python train.py --n_mels=64 --input="log_mel" --text_encoder_norm_position="post" --adamw_lr_other_params=0.0013
Rows from block 2 of the audio encoder of a small contrastive audio-text model, named by matrix and row number. Rows with one number belong to one channel. Each number is 50 + 15 x the weight over its row's rms, rounded and kept within 0 to 99. All counts start at 0.
After each channel's rows are labels from the 100 clips, of 14976, where the channel reaches its highest value: "strongest on" is what is common among them; "peak on" is the class under the peak. Only what is clearly more common there than usual is listed. The data: synthesised sound scenes: up to three everyday sounds over a background.
# convs0: first 3x3 conv, stride 2 (encoder.blocks.2.convs.0.weight, 128x64x3x3, each kernel summed), inputs 0-63
# convs1: second 3x3 conv (encoder.blocks.2.convs.1.weight, 128x128x3x3, transposed, each kernel summed), outputs 0-127

convs0.112:64 69 31 71 14 57 49 44 46 44 73 40 61 39 59 29 52 43 40 35 52 58 56 32 30 08 45 29 60 49 25 45 46 50 75 39 57 45 51 55 38 50 30 48 40 83 44 36 75 49 55 59 62 73 43 30 50 52 63 26 35 49 68 37
convs1.112:58 58 49 67 73 46 41 42 34 43 36 31 60 68 39 66 41 42 57 67 46 46 60 77 38 42 42 42 22 68 31 31 72 69 78 50 31 31 39 37 66 72 67 54 54 33 44 52 56 72 51 38 46 40 83 69 84 71 50 38 69 74 45 26 30 30 52 33 70 56 42 70 54 39 78 61 54 60 30 64 81 28 50 64 54 80 55 31 56 40 22 84 50 53 48 52 42 39 49 39 51 52 39 42 37 55 49 42 35 42 32 50 38 42 50 51 22 59 34 46 32 67 25 68 39 52 54 44
strongest on: bird chirping; first sound: bird chirping
peak on: bird chirping

convs0.46:23 45 62 73 50 53 45 54 74 47 47 64 31 49 80 70 65 58 52 57 51 33 40 46 61 67 29 63 50 35 35 44 38 45 47 25 49 41 59 53 64 60 31 39 34 64 33 40 37 85 43 54 81 65 76 57 42 47 91 44 44 44 64 59
convs1.46:60 60 58 61 48 41 57 36 31 50 58 45 32 31 29 34 42 48 50 55 41 29 54 32 48 69 51 53 40 30 37 56 50 48 36 82 55 69 50 58 46 62 74 33 40 72 21 37 41 47 42 43 94 55 44 53 33 78 64 74 33 79 24 58 64 36 60 59 45 37 42 29 48 28 31 52 39 38 55 40 57 82 55 32 39 54 86 68 53 66 35 77 76 39 63 50 18 45 32 37 41 53 37 29 41 77 40 46 38 55 53 46 52 62 44 21 43 65 60 39 48 72 61 66 55 46 64 48
strongest on: number of sounds: 1; background: none; doorbell
peak on: doorbell

convs0.116:49 77 68 34 00 48 14 59 48 72 63 62 43 36 50 50 51 55 41 35 30 80 68 47 53 53 33 49 42 84 58 41 51 34 60 47 37 54 79 54 43 46 53 49 34 39 34 21 48 57 64 51 66 59 50 66 46 51 65 35 47 52 45 53
convs1.116:63 37 59 72 56 66 39 50 50 38 22 05 46 38 38 98 49 30 39 42 34 39 56 45 28 72 53 43 61 59 51 49 66 59 57 66 53 47 53 55 38 35 25 42 75 54 41 79 72 42 42 43 64 49 66 37 38 66 38 70 31 48 49 59 56 62 46 43 35 46 41 42 35 53 59 30 41 56 64 61 23 47 35 58 65 58 70 63 22 25 48 68 34 40 39 16 59 41 57 48 66 55 22 56 30 46 44 41 60 44 16 62 34 60 56 21 59 51 61 39 43 39 56 77 43 29 41 29
strongest on: number of sounds: 1; water drop; background: none; first sound: water drop
peak on: water drop

convs0.66:68 31 52 34 32 63 44 38 52 71 52 09 51 69 53 72 47 29 37 70 35 56 46 43 33 36 29 55 72 40 41 43 56 62 71 62 42 56 59 53 63 81 48 46 61 71 42 41 53 46 46 50 37 67 17 55 55 63 61 77 22 42 71 40
convs1.66:56 43 43 66 43 24 43 41 44 67 53 53 60 63 54 47 56 76 46 58 61 47 43 44 45 61 60 33 37 56 56 57 57 65 45 68 44 51 41 42 20 83 54 38 19 55 56 68 33 39 58 45 65 52 43 61 57 33 59 29 41 30 29 23 31 64 58 52 46 69 51 48 47 56 44 53 65 38 69 53 50 59 54 36 68 81 34 48 67 64 73 70 48 51 50 77 55 58 57 46 32 13 78 35 41 20 69 51 13 45 27 60 64 80 54 50 45 78 35 67 44 61 91 23 49 59 32 56
strongest on: bird chirping; background: none; first sound: bird chirping
peak on: bird chirping

convs0.23:61 42 26 53 72 45 37 32 46 70 55 57 44 47 63 33 59 51 49 57 42 73 43 53 56 19 29 46 45 71 60 59 67 39 60 45 49 34 76 48 39 48 36 28 69 37 49 60 49 50 50 50 63 40 68 14 50 72 94 46 22 34 68 43
convs1.23:39 41 45 46 38 75 31 58 52 29 37 26 60 65 37 50 65 40 30 65 51 42 45 74 67 56 39 20 22 53 50 31 49 46 58 39 41 60 26 48 51 79 74 56 32 40 63 64 61 59 55 32 64 29 38 60 50 62 80 53 52 36 53 37 46 44 36 35 60 60 41 76 31 42 58 60 55 46 61 65 63 31 50 27 63 66 38 49 63 57 39 68 46 78 53 30 57 37 47 34 68 27 87 28 31 33 71 40 27 19 56 43 15 39 36 64 26 42 38 48 33 56 40 39 40 52 46 32
strongest on: laser zap; bird chirping; first sound: laser zap
peak on: laser zap

convs0.29:32 44 67 52 36 41 10 63 41 63 27 34 68 43 46 37 33 61 64 44 54 63 53 94 32 37 44 71 46 68 58 35 53 42 36 71 51 72 51 69 51 80 44 54 70 50 64 52 37 33 41 31 70 40 59 34 41 40 28 49 43 53 40 58
convs1.29:46 49 26 55 43 55 35 38 54 64 56 45 26 42 46 31 45 57 61 44 66 46 69 25 58 57 36 26 50 54 47 63 57 41 38 33 55 56 62 62 35 12 30 24 62 40 47 42 25 54 40 35 33 57 45 45 30 27 61 28 52 69 43 27 36 26 39 51 56 61 56 53 56 27 46 43 56 19 48 87 54 41 53 13 55 43 42 56 47 55 53 55 52 64 46 47 62 31 38 44 27 34 99 53 42 76 29 41 66 71 48 62 47 74 45 38 51 29 48 43 63 29 70 62 44 49 44 37
strongest on: background: none; text has "quiet"; beeping; bird chirping
peak on: beeping

convs0.111:33 25 43 29 38 44 39 56 65 66 49 56 47 88 53 45 53 41 82 42 59 65 56 21 31 28 64 32 39 44 44 59 40 37 62 41 41 59 41 52 53 60 39 18 58 27 41 52 54 42 35 59 14 52 60 50 34 51 69 57 48 49 18 71
convs1.111:22 36 61 22 46 80 64 60 44 27 32 74 40 31 40 64 60 83 51 70 70 36 49 56 69 99 67 60 68 91 36 47 57 62 52 68 33 65 68 68 44 51 45 55 45 51 49 39 59 52 52 33 54 47 49 33 52 54 66 41 19 61 33 45 69 68 67 51 53 61 75 45 40 68 40 35 59 48 64 53 52 36 42 34 54 50 46 54 48 46 58 29 38 53 32 32 50 75 51 36 56 50 73 47 48 63 35 48 53 55 41 72 49 61 46 40 44 40 47 49 47 54 41 16 51 36 35 71
strongest on: bird chirping; laser zap; first sound: bird chirping
peak on: bird chirping; laser zap

convs0.57:35 35 49 52 49 27 59 62 52 62 42 57 60 58 50 33 58 39 56 26 38 51 81 52 29 49 32 32 45 84 28 72 89 67 39 45 52 55 66 57 48 49 41 54 41 47 32 70 43 65 82 50 81 36 49 33 37 76 54 49 42 69 47 54
convs1.57:26 53 45 67 26 36 58 63 70 63 45 60 12 40 52 35 35 73 44 27 59 24 31 36 54 46 39 38 48 23 41 62 39 21 59 30 57 81 43 60 35 62 62 29 53 54 45 69 60 42 54 60 17 57 51 10 50 29 56 47 55 42 57 43 42 21 70 68 56 45 35 58 60 58 35 28 28 47 46 36 60 73 15 75 40 75 48 67 42 50 61 45 72 44 27 46 57 66 65 60 50 43 67 27 34 39 77 32 55 48 47 53 52 48 54 49 55 40 43 63 40 58 55 37 21 47 48 51
strongest on: background: none; bird chirping; first sound: bird chirping; laser zap
peak on: laser zap

convs0.106:45 56 50 25 99 67 32 60 43 62 48 37 54 62 66 63 67 30 60 61 53 55 68 58 59 23 48 57 21 47 48 59 67 28 33 47 44 32 49 62 35 72 50 47 44 58 45 43 69 52 27 50 42 64 33 57 23 56 18 41 44 53 53 38
convs1.106:54 53 58 62 46 65 76 55 58 39 64 51 47 79 39 38 65 63 59 63 56 68 76 66 46 52 43 41 51 67 32 73 65 57 34 21 52 47 48 58 60 63 72 24 55 66 61 54 49 43 34 53 55 65 61 48 48 36 70 33 34 32 41 64 55 55 77 33 74 56 54 62 54 60 72 67 43 48 70 65 39 32 43 32 42 27 07 40 56 48 28 36 39 48 48 31 40 48 52 32 43 55 57 35 45 59 29 19 44 94 48 59 78 60 42 28 31 38 37 31 84 52 70 34 40 67 37 58
strongest on: beeping; first sound: beeping
peak on: beeping

convs0.118:39 43 25 60 70 38 47 52 94 55 14 32 63 47 34 27 43 61 58 40 67 51 52 57 14 33 29 63 53 56 57 47 45 51 41 62 42 35 34 48 45 35 79 50 40 39 40 13 61 73 49 55 71 67 45 33 49 39 52 52 52 53 51 45
convs1.118:59 42 56 32 59 52 47 41 51 45 28 38 37 87 56 24 47 43 52 75 32 37 68 88 42 54 48 56 47 45 80 55 54 33 44 49 79 40 13 46 66 38 53 22 69 71 49 34 59 41 49 18 42 54 29 72 36 62 18 41 41 49 54 50 58 53 47 61 36 51 57 36 65 32 31 69 39 91 59 38 43 38 54 33 64 68 36 29 27 57 52 57 66 42 33 53 47 49 42 51 47 36 33 59 41 37 27 48 50 32 39 41 72 60 63 33 35 68 42 56 41 52 49 39 67 71 39 21
strongest on: meowing; first sound: meowing
peak on: meowing

convs0.65:32 32 64 61 66 62 39 53 38 37 47 59 49 65 54 51 47 22 59 51 68 54 75 25 54 59 35 41 51 46 51 40 65 23 53 36 26 85 77 23 52 62 39 71 69 59 47 22 42 44 55 54 46 31 70 50 28 65 54 56 77 62 42 32
convs1.65:71 96 48 82 74 49 57 51 49 43 74 50 40 40 46 45 36 44 70 63 56 67 34 48 65 43 55 38 50 45 20 55 55 44 52 24 21 39 44 65 59 64 36 45 65 40 62 29 51 66 60 38 63 75 53 68 72 41 86 83 42 68 71 47 59 56 35 23 62 41 27 40 34 48 44 56 59 49 20 51 47 44 55 73 39 42 55 69 54 35 30 67 50 46 60 60 57 59 23 46 53 19 53 30 13 48 61 48 31 43 40 38 30 55 66 52 37 64 48 41 49 48 66 69 28 54 50 47
strongest on: background: none; beeping; first sound: beeping
peak on: beeping

convs0.16:55 63 43 36 30 68 54 29 41 13 64 38 52 93 42 38 37 29 34 49 29 57 40 48 76 49 25 60 52 21 55 80 53 54 60 51 55 42 39 49 60 32 46 42 66 63 66 20 15 47 61 53 53 43 60 50 46 46 58 55 34 48 43 49
convs1.16:38 65 53 37 65 65 73 25 36 57 60 51 53 67 12 49 48 27 44 52 61 39 52 51 32 77 58 14 36 55 34 55 27 42 57 38 55 20 47 61 65 66 65 49 62 40 48 52 53 73 42 50 55 18 56 39 38 57 57 14 42 39 46 60 32 73 77 53 60 47 38 29 48 51 62 49 54 70 60 51 56 46 49 24 60 56 12 32 57 58 57 79 38 27 30 57 51 80 58 74 58 38 75 36 49 46 47 37 50 57 43 50 48 51 18 52 57 59 21 63 39 33 54 40 36 74 35 45
strongest on: bird chirping; text has "quiet"; background: none; first sound: bird chirping
peak on: bird chirping

convs0.20:40 48 56 67 54 40 60 58 38 89 53 39 63 54 56 49 37 45 53 51 43 73 28 57 49 56 52 56 52 24 46 36 53 47 34 23 65 57 65 58 56 52 49 59 70 48 40 47 17 30 56 53 99 23 49 44 36 54 58 65 43 37 16 44
convs1.20:82 39 43 53 54 38 55 38 23 39 57 75 66 62 56 40 45 27 41 54 45 56 55 60 14 56 32 73 14 51 60 18 65 39 62 35 56 37 43 37 69 37 59 48 40 40 31 53 32 39 33 40 32 40 27 71 46 34 28 40 47 85 39 57 43 66 56 58 30 76 43 40 56 47 45 49 55 75 51 32 50 64 75 26 63 46 40 38 68 60 51 67 28 41 41 46 48 54 85 31 52 39 40 46 45 23 41 78 46 53 47 24 52 73 60 60 32 62 45 34 34 32 53 48 34 66 45 28
strongest on: beeping; background: none; first sound: beeping; bird chirping
peak on: beeping

convs0.1:26 56 44 29 55 65 46 44 51 42 99 34 55 64 33 57 49 40 45 62 33 34 62 76 52 36 47 45 47 65 45 44 42 52 82 60 49 37 45 55 45 86 36 36 34 58 28 72 58 44 55 31 45 48 41 46 34 52 42 53 56 32 08 39
convs1.1:38 34 35 73 41 43 41 60 64 28 72 42 37 58 67 70 64 64 48 54 50 77 31 52 66 54 56 63 59 35 56 34 37 48 48 53 51 68 48 40 27 40 48 37 36 30 99 60 42 43 43 35 53 26 46 31 78 61 56 54 54 19 20 62 15 60 48 63 35 63 51 45 50 39 63 45 81 53 74 57 47 65 35 37 60 70 60 49 39 53 65 83 44 34 40 29 46 72 40 44 53 21 50 35 55 63 61 37 72 70 76 37 31 52 47 44 48 44 31 55 56 20 53 66 51 54 51 38
strongest on: laser zap; first sound: laser zap; bird chirping
peak on: laser zap; bird chirping

convs0.102:55 51 52 61 50 54 34 52 52 28 59 64 62 36 54 14 55 75 46 40 56 39 41 42 27 55 45 41 48 69 35 56 50 42 51 47 61 45 59 63 50 55 61 99 37 17 58 31 30 58 62 57 70 39 86 44 62 39 30 44 52 59 20 59
convs1.102:68 50 48 55 74 65 61 27 48 36 20 54 46 22 52 43 36 56 79 42 27 69 52 31 40 29 38 61 57 53 59 56 52 44 28 50 44 54 68 49 79 34 70 85 67 76 42 31 69 18 69 84 44 45 75 44 49 52 61 63 76 59 51 77 42 37 26 59 31 54 40 40 72 55 45 49 34 18 49 63 64 72 36 29 33 49 41 63 37 55 62 74 51 61 62 65 62 28 46 59 51 69 59 73 41 33 62 47 61 61 42 40 35 41 50 59 53 55 27 47 44 61 38 24 57 38 51 55
strongest on: meowing; siren; first sound: meowing; first sound: siren
peak on: meowing; siren

convs0.15:40 61 46 49 79 39 58 45 35 37 70 59 60 71 44 37 30 51 52 28 53 62 71 56 42 57 56 47 62 61 40 44 51 55 31 64 41 33 59 42 39 28 41 97 44 41 30 59 49 64 55 35 85 47 88 36 34 58 24 60 66 58 55 43
convs1.15:44 35 71 34 55 39 50 34 42 37 34 21 31 42 32 39 19 40 45 43 47 51 24 22 67 24 29 40 46 20 55 51 43 22 51 45 51 59 39 74 73 47 69 49 46 56 46 53 61 27 43 52 37 63 56 66 41 61 64 45 57 37 59 68 40 52 47 49 30 25 56 35 43 25 45 14 41 09 37 46 35 47 50 57 49 27 62 50 54 39 32 60 24 30 60 33 77 46 11 50 42 52 68 28 37 41 53 68 43 35 57 45 45 37 58 53 47 61 29 47 61 50 45 68 40 30 69 25
strongest on: background: none; meowing; first sound: meowing
peak on: meowing

convs0.43:26 39 55 94 26 53 49 65 36 39 43 62 37 47 74 48 58 30 51 58 64 56 60 48 33 39 51 53 57 72 56 47 59 52 70 43 50 46 69 21 56 79 38 63 44 37 33 49 29 59 45 66 40 49 61 37 56 64 96 45 36 28 53 44
convs1.43:40 69 41 54 64 49 53 57 70 23 21 76 51 31 45 73 24 53 41 57 41 28 46 52 44 47 72 48 46 41 38 45 53 52 49 55 37 55 72 66 35 46 43 70 38 65 48 72 47 47 21 40 51 65 43 33 83 97 50 29 32 54 57 60 42 60 58 40 26 45 59 45 43 49 28 50 28 42 35 43 61 72 64 47 51 79 86 42 40 53 47 66 48 36 56 63 65 48 50 49 50 77 21 66 50 50 51 24 58 65 40 53 21 30 30 46 51 66 40 56 40 64 72 50 58 84 49 25
strongest on: number of sounds: 1; water drop; background: none; first sound: water drop
peak on: water drop

convs0.26:04 49 73 38 44 36 42 43 51 30 53 48 59 31 57 42 40 40 54 60 60 49 53 44 53 42 87 55 62 64 41 51 44 43 64 32 52 42 46 51 37 58 70 30 45 23 32 36 42 60 40 38 57 56 42 35 58 43 86 48 87 87 58 54
convs1.26:58 47 47 59 37 53 46 49 48 48 14 58 64 31 55 70 43 44 55 63 58 40 27 34 57 62 46 12 47 52 57 58 31 49 34 45 56 67 40 46 30 40 62 51 18 39 49 86 40 77 47 59 64 83 52 60 34 51 19 66 41 30 48 50 39 53 64 42 47 65 47 27 58 41 77 48 41 51 47 71 53 46 49 57 71 39 86 43 39 51 86 57 67 77 46 53 61 59 43 50 46 64 40 75 54 39 54 62 50 41 24 55 46 23 55 48 44 55 97 22 49 46 35 29 64 39 69 55
strongest on: number of sounds: 1; background: none; water drop; first sound: water drop
peak on: water drop

convs0.119:53 66 51 50 28 48 27 56 35 50 58 61 74 57 69 57 95 49 45 69 54 59 74 53 34 40 46 38 46 55 32 24 18 48 46 54 37 55 62 46 30 55 66 81 48 36 69 43 32 50 28 32 67 43 36 63 53 59 56 67 27 66 34 51
convs1.119:74 51 64 73 58 52 40 61 57 36 47 54 29 37 77 57 30 34 58 46 48 50 49 68 23 38 48 49 47 67 59 40 90 57 54 61 45 17 57 27 25 33 41 51 69 56 35 45 46 34 26 33 62 50 58 66 43 43 22 47 29 47 34 30 36 44 50 49 33 59 36 44 22 27 64 36 58 67 42 58 55 39 55 25 60 43 35 36 51 75 45 54 53 25 42 77 63 30 62 67 83 68 44 68 26 76 55 48 60 62 33 53 50 51 69 57 45 60 65 24 64 37 61 60 47 72 30 28
strongest on: quiet level; coin spinning; first sound: coin spinning
peak on: coin spinning

convs0.125:59 80 40 68 73 72 50 63 34 32 73 77 33 31 64 53 48 40 58 51 28 40 53 24 43 60 82 46 40 57 59 31 67 57 71 59 57 59 43 59 59 35 79 25 45 21 49 38 58 42 39 55 37 58 34 49 35 37 60 40 66 65 58 36
convs1.125:58 76 63 49 54 37 59 75 43 43 54 45 61 45 68 65 50 77 49 55 58 35 49 45 64 32 59 41 68 47 31 57 53 52 72 45 46 54 47 32 65 86 65 46 36 21 56 74 37 68 50 43 38 88 79 47 53 47 50 56 27 37 36 50 38 51 66 14 95 36 35 32 29 50 72 49 35 48 37 49 35 29 37 42 44 53 50 45 51 55 71 34 69 25 44 48 45 53 65 35 70 50 58 57 39 59 35 37 34 63 57 35 69 37 66 52 59 34 53 07 30 38 42 59 61 37 29 63
strongest on: number of sounds: 1; background: none; door slam; first sound: door slam
peak on: door slam

convs0.5:53 59 25 51 62 29 48 48 42 36 69 55 50 56 62 59 46 31 51 59 45 47 43 30 73 89 58 33 55 59 69 50 54 57 32 21 49 45 55 54 40 27 63 90 50 53 23 33 34 45 26 57 26 48 27 73 50 62 45 55 26 44 66 56
convs1.5:67 47 67 52 42 48 50 59 66 48 59 59 49 21 57 54 38 46 31 35 45 42 22 45 54 33 60 42 24 43 34 99 22 55 41 49 64 51 53 44 48 74 13 51 37 55 36 02 33 47 48 69 44 40 64 30 23 45 57 15 36 45 55 48 33 60 42 46 75 50 53 35 67 54 60 68 57 30 50 69 45 42 37 52 43 51 91 55 34 55 10 47 49 49 68 49 46 56 48 61 59 50 50 69 32 36 55 52 54 67 63 57 80 63 32 46 78 48 41 57 56 58 39 36 37 60 47 52
strongest on: doorbell
peak on: doorbell

convs0.11:26 60 49 44 59 55 50 51 61 57 42 52 52 53 42 75 58 49 74 46 83 48 82 49 45 63 59 31 52 30 60 49 65 18 18 27 32 34 52 45 64 51 35 36 67 56 36 53 55 06 43 47 39 53 44 41 52 53 62 65 31 63 20 57
convs1.11:39 47 66 39 42 72 42 51 54 63 46 83 42 66 34 62 54 74 71 49 21 59 65 68 65 70 66 62 58 69 40 35 63 51 39 33 68 60 33 73 62 26 40 56 66 47 57 52 55 42 34 66 40 56 33 17 69 19 79 65 27 65 54 58 36 67 65 48 61 39 64 43 42 51 33 44 38 70 43 23 54 48 58 72 39 48 32 33 58 31 36 49 48 62 67 64 65 49 75 38 43 38 48 47 60 53 53 28 53 76 49 75 61 45 26 57 64 52 36 48 57 66 73 16 28 66 27 52
strongest on: number of sounds: 1; background: none; whistle; first sound: whistle
peak on: whistle

convs0.39:34 36 52 39 64 50 47 54 44 39 20 67 23 61 47 60 48 37 18 47 64 53 49 55 48 49 66 51 63 74 41 64 38 45 57 50 67 21 56 33 33 54 63 28 76 64 66 77 63 41 78 73 75 61 44 61 57 30 76 62 45 39 55 63
convs1.39:30 33 45 62 67 28 53 38 67 28 57 63 47 79 38 54 36 42 39 41 43 58 53 40 42 51 59 39 08 47 48 51 51 53 47 57 54 68 57 63 33 52 66 42 59 68 42 53 62 22 33 34 12 57 68 57 53 48 26 54 71 61 28 55 66 53 61 43 52 60 47 59 58 79 58 57 65 47 69 37 30 48 53 57 50 51 58 35 72 55 42 67 20 52 37 33 23 14 42 41 28 29 57 73 42 36 37 28 31 37 37 58 37 62 39 52 54 85 49 79 27 67 63 68 77 60 55 35
strongest on: bird chirping; background: none; first sound: bird chirping
peak on: bird chirping

convs0.51:56 53 33 39 47 68 14 24 57 16 18 36 45 30 56 39 39 43 45 30 34 60 73 42 66 25 62 52 46 45 43 66 40 63 47 42 28 87 49 43 70 51 55 50 63 37 76 50 46 62 68 50 46 58 64 71 59 42 72 61 55 56 58 49
convs1.51:38 45 16 28 25 53 32 31 48 40 56 30 48 45 21 52 42 58 80 59 36 48 57 59 29 34 66 29 41 46 59 55 29 58 59 60 44 59 68 27 21 41 41 42 62 38 68 59 61 60 68 69 58 78 57 69 61 62 59 56 79 29 66 25 59 25 62 68 73 64 46 43 83 63 51 71 58 47 31 61 82 78 40 53 45 40 43 28 58 68 42 49 72 50 83 56 52 44 54 58 35 56 50 40 60 32 68 53 75 33 63 33 43 36 51 54 53 74 43 55 47 47 56 49 37 38 40 63
strongest on: bird chirping; first sound: bird chirping
peak on: bird chirping

convs0.104:43 31 46 60 00 61 44 34 40 41 49 50 40 34 42 24 51 32 57 51 24 44 65 50 64 38 32 44 47 50 72 55 19 72 51 46 25 49 65 61 59 43 30 46 57 58 46 33 48 61 62 33 56 51 26 40 42 41 83 65 57 42 65 50
convs1.104:76 64 28 68 64 51 64 62 29 28 55 38 65 19 64 57 84 37 45 47 33 65 80 63 84 48 74 54 60 69 78 59 56 52 52 65 53 54 67 65 51 64 50 52 57 58 17 61 68 55 44 39 82 51 61 64 57 40 55 56 41 57 62 47 56 60 63 56 53 32 66 63 51 68 77 48 69 48 54 46 45 74 63 22 75 50 48 44 40 70 77 56 50 60 52 43 37 27 57 72 45 63 50 75 70 57 92 52 45 52 53 25 66 41 73 54 54 41 56 48 55 47 66 42 63 79 55 48
strongest on: coin spinning; ball bouncing
peak on: coin spinning

convs0.6:61 61 34 48 59 54 46 60 48 72 37 51 67 31 31 54 49 71 50 48 52 35 44 27 37 67 51 35 48 41 57 48 39 52 40 56 40 36 51 58 43 34 53 15 58 26 70 75 59 83 24 40 60 52 62 50 53 87 27 48 60 36 89 65
convs1.6:14 39 64 62 50 80 58 46 28 39 42 38 40 50 60 24 31 56 44 49 47 57 38 24 70 56 41 60 52 33 47 34 59 54 36 66 65 57 41 76 83 76 52 53 72 48 23 42 62 61 82 67 69 65 35 26 59 54 72 39 38 57 65 66 85 37 61 51 44 42 30 63 41 47 51 57 66 38 44 66 49 48 69 38 39 57 38 62 43 70 67 40 53 92 63 44 32 55 32 41 57 69 36 67 52 53 46 43 32 70 61 57 68 70 79 53 50 61 72 45 64 58 27 67 49 49 39 46
strongest on: water drop
peak on: water drop

convs0.17:27 39 59 52 76 58 52 49 62 65 61 38 47 63 50 33 48 36 56 46 41 62 40 66 47 37 36 41 54 35 54 47 40 58 15 55 50 02 64 58 61 64 32 10 63 42 44 66 38 43 56 49 45 58 74 49 46 54 54 65 21 59 84 33
convs1.17:51 56 65 52 29 51 63 48 51 40 68 53 48 73 38 67 62 62 44 45 51 47 44 75 57 50 48 64 66 69 61 36 45 31 47 46 56 31 69 30 33 62 74 34 51 32 97 55 45 42 31 46 11 16 39 60 45 62 24 46 47 49 34 38 48 58 44 70 56 52 37 23 82 43 50 54 57 31 50 54 34 22 32 27 47 49 68 50 37 41 33 39 52 43 55 42 30 51 39 68 16 23 75 38 65 31 49 29 54 54 62 44 44 22 27 50 45 48 60 40 66 63 52 48 58 19 53 69
strongest on: laser zap; first sound: laser zap
peak on: laser zap

convs0.47:41 31 56 75 57 84 52 76 49 68 62 79 46 53 71 78 55 15 57 63 44 39 55 23 38 35 45 28 45 54 43 47 44 45 51 38 34 66 51 52 66 36 65 56 44 45 56 48 39 74 32 47 79 66 52 30 49 49 73 63 55 53 36 26
convs1.47:46 25 64 58 53 59 64 49 59 50 40 57 38 50 46 49 32 49 64 40 51 62 43 39 63 51 49 64 70 33 40 53 51 59 39 34 56 52 18 55 60 41 54 65 57 64 52 60 32 85 28 79 79 56 39 69 56 53 74 51 00 94 29 53 40 69 31 52 28 84 33 28 35 39 42 47 40 42 44 33 57 78 30 70 76 44 73 62 68 50 55 69 70 33 69 82 50 36 46 56 32 54 40 51 63 41 51 63 57 49 47 41 51 39 55 43 67 72 61 54 60 51 63 52 41 53 40 54
strongest on: number of sounds: 1; background: none; water drop; first sound: water drop
peak on: water drop